config.toml
dataset = "melodies that start on their tonic, played by one synthesised instrument"
output_stride = 2
dropout = 0.1
inner_norm = false
subsampling = 2
width = 192
residual_init = "scaled_by_depth"
muon_scale = "match_rms_adamw"
orthogonalizer = "newton_schulz_5"
adamw_lr_other_params = 0.00083
batch_size = 128
epochs = 49.6
lr_schedule = "cosine"
weight_decay = 0.03
Rows from block 5 of a small audio frame classifier, named by matrix and row number. Rows with one number within an expert belong to one neuron, the router's apart. Each number is 128 + 32 x the weight over its row's rms, rounded and kept within 0 to 255. All counts start at 0. Numbers have three digits each. After the name is the row's rms in percent of the matrix's.
Before each expert's rows are labels from the 100 clips, of 14976, where the router gives the expert most weight on average: "top examples" is what is common among them. Only what is clearly more common there than usual is listed. The data: melodies that start on their tonic, played by one synthesised instrument. In brackets: how many of the 100, against the usual share in percent.
# router: slot weights (model.blocks.5.mlp.router.weight, 8x192, trained with AdamW), inputs 0-95
# gate: expert gate (model.blocks.5.mlp.gate, 8x96x192), inputs 0-95
# up: expert up (model.blocks.5.mlp.up, 8x96x192), inputs 0-95
# down: expert down (model.blocks.5.mlp.down, 8x192x96, transposed), outputs 0-95

# expert 0
top examples: staccato (98 vs 25.4)
router.0 102:097112104168086136116174126113120170153073096138131158184115094144062126092128165095102164122156134098161181151147126136123095095119104163143104131073078089084089120078184056161175133090175096076173117114158132083118133115123150088134182182139153163128101110103123117184069154098130103100
gate.2 064:126217127079144149084135150095104129127255201128125255086155142148132150132114077151096174100139097144141120131134134128125067121118079139147127139151137027130223156127128152105162144126053128129134141119107139143132128048121142140128042128144197140164101094117126134145116149118141149138
up.2 085:107121108106133139133164126112127086056166163128097210132118255120120100131117128090143096114128106255131146094139146118131122120154127130135120121101127117126142155125133124168096131125129112134195155133128131122079107029126108099219129128128108169113074161057110124128128053100137131131
down.2 078:142128157145127062127129128097124030119128094118127203075124165129129115105131112160129121218109129196127122118187159133189128137126135085178130200167136129128137132128122134117110174106101145131153140097101100056128162028128133146124129134123119126129137160127093128130128129121167125161
gate.3 084:099126130125110127129130136203120128127128197127128171138107210131126146128092124114120131117206129021126130127038104191133247129163169071129174160135125138121128128124168125131125121129139128127126148130154129140074128132098206181101105211101081120255169107128128115127200127128129128130
up.3 085:066099130129136138109109164119111160128126126126126118146087127129129110055123127148128085125114133133127140126128129110123171082119190129118109152080120146246126126114127127113127120129070123108130129192126116119145134139124127120136166152199094126123117152129131132131127216130128188100
down.3 088:033151152128126150102136181158135128126101126140133134113119118122128096123152083119180167129117101254130122133155124129135151124092129127129167141069140136146152127128138219188196113125130243123139122154128126129123136128136109129128112126146115145129185125123095134126108132118143133108
gate.4 167:126134130119125123121117129134153026126113164094128133126128160165134013122154115147156127126128129130141126134131125128134129137131127120130160150162095118108129128131115135129128128096118117203129124136128040134046134122129155127169140138159139121126132133141118103154113127139126131113
up.4 098:098074129114083133140165135088130045126125140095117144129131192155154025122131121138152121119149123128183125131134122127126155139157192131128134152127028127122128128118083138212127132128127125131135123135117062150064121132135130123177176111168219093117219095104108108128102144195120131140
down.4 117:156126147084125129133132165136105133135108195133124127096123130127172175111120123148194107107097100139114175197133198134125190122137129138159097138070132235128145127123141135126108123052230134131052121110086128119134147130129038127128128128112133144130184161132112126126123150121133122127
gate.5 127:126160125123188127110128168121126145128128125148131096118131107128103128129160129158099191127108122183123129128122102142128130126113045069116126169174116129124085137112125128108128085135124175163136106125107144128083018169047129130138130127154131120113031125081096148132135125217141129146
up.5 116:139097110198096099113160127128121150128124151131135115127129147112123122135112077118067126129125144125130149137151106126119113163131255133128115179122129160130094114117161123163154124122138064115120066143146126086131114144143109170121179147194127126129094135122132127127139127199105147135
down.5 108:161125104193116081168083105128146130094150137123126110137116134118125142130123128128128130118081128132169129119135086033104131140070196094128134128111108114126130123132092061122149159120125127122110129131096137125147129130147129213102129105115127129141196134145144128050153160133133166128

# expert 3
top examples: pace: slow (80 vs 33.3); staccato (62 vs 25.4)
router.3 135:094138113065134077130215102085110113075143096143141141179172155104125157094196115155094174129119188101128124162105096111136163086155142164146129194109094119106151107067138061097144099146130100081125123168067128148122164085152110148101168161151151129185147119103140097160156131130135106117
gate.2 009:128128128128128128128128128128128128183128128128128128128128128109128128128128128128128128128128128128128128128128122128128128128128128128128255128128128128128128128128128128128128128128128128128128128128128128128128128128128128128128128128128128128128128128128128128128128128128128128128
up.2 029:128128128128128118000128128128128128128128128128128128128128128128128128128128128128128128128128128128128128128255128128128128128128128128128128128128128211128128128128128128128128128128128128128128128128130128128128128128128128128128128128128128128128128128128128128128128128128112128128
down.2 022:128128128128128128128128128128128128128128128128128128128128128128128128128128128128128128128128128128128128128128000128128128128128128132128128128128128128128128128128128128128128128128128128128128128128128128128128128128128128128128128128128128128128128128128128128128128128128128128128
gate.3 048:128128128128128128180128128128128128128128128128128128128138128128128128128128128128128128128128128171128059128128128128128128128128128119128128128128128128128128128128128128128128128128128128128128128128128128128128000130128235128128128128084128128133128138128128128148128128255128131128
up.3 009:128128128128128128128128128128128128128128128128128128128128128128128128128128128128128128128128128128128128128128128128128128128128128128128126128128128128128128128128128128128128128128128128128128128128128128128128128128128128128128128128128128128128128128128128128128128128092128128128
down.3 046:080128128128255128128128128128128128128128128128128128128128128128128128128128128128128128128128128128128128128128128128128255128128128128128128128037128000128128128128128128128128128237128128128128128128128128128128128128128128128128058128128128128128128128128128128128128128128128128128
gate.5 038:128128128128128128128128128128128128128128128128128128128128128128128128128091128128128128128128128128128152128128186128128128128128128128128128128128128128128128128128128128128128128128128128128128128000128128128128128128128128128128128128128000128128128128128128128128056128128128128128
up.5 024:128128128128128128128128134128128128128128128128128128128128128128128128128128128128128128128128128128128128128128128128128128128128128128128128128128128128128000128128128128128128128128128128128128128128128128128128128128128128128128128128128187128128200128128128105128128128128128128128
down.5 043:128128128128128128128128043128128128128128128128128128128128128128128128128123128128128128128128128128128128128128128128128128128128070128128128128166128128128128128128128128128128128128128128128128128128128128128128128128128128128128011128128128128128128128128128128128128128128128128128
gate.6 123:127170130125128171099168138139129131138122182223129077095069129131094211132159122129171168214110126053047129127130127135187112120136130126120131133076124129122137128103131128117129127122105128156110117135047128110123138128100173095168152133120141123129136120147130123155139128125112157128
up.6 121:150087126123128089126095109091129127121163077014129176174151102128160002120095128123129079077135148195178128128107126114111132128128110128134134118143130129144112127195128115139124123131118119116136125112191124152129087137181123205107109123154113194120123141122124130100123123136157108128
down.6 122:179171128128043078126129115130142143022165117126079161099105090094104139122178142129128143202185126087068065131116141128120130128150066149110112132129131133144136134120121116111154128126121135128109126126131121133133183104147000218211143207127128131144130158135126125127164121068144130127

# expert 1
top examples: pace: slow (69 vs 33.3); bass guitar-like (31 vs 5)
router.1 087:158081074143133166124117132176088173114119113121095176155145093175106164151068119131145077106103120121161052109089120134155123133146086190145071132116176096153114094101147112097155140165122105071096100081148164152139074147131162094143090155107158143136062142103166187153155107063087182092
gate.4 161:128110162151078128121110092117138127138095091128143086128128118131136073130130130137212115092128140144118131116149112153152142129122139115128130132105127131128128191128123132141120070151134185097137138123152112128146196128127122128129128110130141127122151079127129030126107140125136123127
up.4 123:128144106050136133131138151130080132127129138147117144126128131123108133122124138082037161129153063127131122182088178125128108127155126119127125126154143137128102069131127100099125144086114101166104108173084151129062059114129133133126128129122107129128127166129131181118210127138105131132
down.4 173:171139146136102163172137123072149115128100171143126124123128149094058052108010129187123124060164099135123123125183119132082150134128111138148156128126121130133171146129139241130108122110158070118101136123240130142195104113096131085120096128155116135132131112130151133128128107091176137132
gate.8 175:122086140126179120115130129129134165095087131128125125129035074109200132125151142186133128128123130146119134122124053103158131083048118126127130161133149132128130127124117153146110127121128123119205126110078126157166200140122171090137149128051142128131135077143116116107165120209129079128
up.8 174:138153111131090131133127119128118106169187136127133132132218165138024121130109111086098128129131125106142121130130174144090124195189146129129126109123094128128128130136163098128140129142128130134055131131185129100099064103139075156121101128195118124124134161107147144145096137068120164128
down.8 181:130201127124129130154116101115126135132123137128118128128128129128128128131130171122128127087129121120128131134102128124125140176121123236113105129119125116128139153115131166148128106139110108150128047134154123119125129122109131088135128132124245065130123104128191126122135159135104120122
gate.9 169:181127130128136133128059077124130125126128168172128114067131141105207095202101138128130114042080133154129139101128086139128096073137146143160132069148115111128105117232110117129129128128133121130128176208126041127108249119126137148128163109048165030095131131158132136152152113128128131128
up.9 199:223090130126155137127076127123128128143128198171157118024154149060165109200096132129139117068064134150130140126122129131128040100135136128134126087140128103128090126210128109129129116128115129130132160192129083128155230117127136127136159125066190000065129126161134160132155121142125130128
down.9 171:128224128104127085132140136146098128134122128115096122153091069132127142129143125064117087127130169093126132147160125060175126095081165097134138186067126125128145136128130127134128191115108088129116130128128119113186085142128125000099141117163078126099136128094093128130133134136213124165
gate.11 141:193133128127131128138092201128129123128129000143138246104128120117096027132126136126131148121129132166131147128148125094124087143126112124136131037128131083102069121133145133137128165126123102131134140156129128123174127127151129128080140128128093132128138130107115128168210106133128126151
up.11 153:192130128127131128128087205128125123128130000140139241113128119119099015130128132128132145124130131165131139127154128105123099139125107127134131016125138066093090119132142131135128158127118089130130133159127126127158127123137132127088138128128106132130133127139116135155229103130128121139
down.11 136:179129207128126131177123137127126129124128128110128136128122095129129114114102128132125128130092128126127130128236129128115131066137122128117128126127193126155101114127111157113128174122135136141133190128132127127255088127134129132115127130128129123128127122120125106126133141136159127120

# expert 7
top examples: pace: fast (66 vs 32.7)
router.7 100:119077153133098169106148134146139116142098066151125183144117158104189148136148159146156154101108141097153158151116078151180117149132128188145154148161085096113096090115111131139098164133110085124166135075175112118140138144125144150152172220112172194181073079165163102141158123056114186100
gate.2 121:132130128128122129135090138105156075073138115134123128127160104138233144176184127128128100123183150131092137128128132141130149074119175047122255128182136125122107086128127069152097123128141084128125116128127101162129137130120128088229241129174137116145111127127120127111128149175112151127
up.2 109:134128087129123139065127131107131133117167129128123128122129104134255185129131123127156122110130229127119119130122142176126137089061147135117141121129134017128131125161000128151132122124163134095127123111127125122150181132126127095146129147126139084130116128144132127117123132129126148117
down.2 139:130114119124146125114152151126136119141141084116115130057116126128141108136120128098141106131117066145169118128018138184123118137129077113136141118128152098129119127153136129074128112134105131129111153168135085131131102134130130134148158129105160011110118122191128143177130096153123088144
gate.3 007:128128128128128128128128128128128128128128128128128128128128128128128128128128128128046128128128128128128119128128128128128128128128128128128128128128000128128128128128128128128128128128128128128128128128128128128128128128128128128128128128128128128128128128128128128128128128128128128128
up.3 017:128128128128128128128128128128128128128128128143128128128128128128128128128128128128194128128128128128128128128119128128128128128128128128128128128128128128128128128128128128000128128128128128128128128128128128128128128128128128128000128128128128128128128128128128128128128128128128128128
down.3 012:128128128128128128255128128128128128128128128255128128128128128128128128128128128128128128128128128128128128128128128128128128255128128128128128128128128128128128128128128128128128128128128128128128128128128128128128128128128128128128128128128128128128128128128128128128128128128128128128
gate.4 061:127128128140109178125128132128128100150131106127092128121142062128112128127128127017133175095126133119119154129093125131159128124128138132113081098116132111126139128135128130144128128078048134124124190158167125128130133122128132174155161126049126106126128129128130153129088174146129138128
up.4 106:173117084130059127128124082129137133146157105127127125143132128152146125126141128230132128138110130132103117124040118129126204128128128137124102120119122136128102210130000132128119121128107147120146139097176134129136110115128128129128133129128255126218106125128029124128128132228151135070
down.4 099:150140123115128069206117136124131130128109160088132153090130040131124131128126128092130134067162128233128125128120142127140113113129127139144077091165126147153128128132129124136142126128120126125123175116119147118127125118121126130125125116136128127128111132110129129133127128177124120100
gate.5 128:082142145101129131130171114151116132114132119140133133129134082096131175128124111123109114137119149095064065124111132128192213099118118127171195118129104056151128193133081129000188115131127126128128107174129130129172104121166127120134104130081115055131126127128093137147130133128155122092
up.5 118:156123080144200118125108129121119129146131185010139094120129135132060120093132114124122117129130087116225136093130126144051098151139133131124093134133135177000128055115224128205122143197138143133040119126130120127129126122101138131124133163170128159125100120138193152130135130132065163152
down.5 139:133128114123125162115039134183130128128138130112118153135133129144154151128066131177129078146126128128127231142181130140129128110128124125128126137128112184079042125128105134121124087125156140143177125090120123093183141126145168128144126119128095134125117128127126119115130156114134175082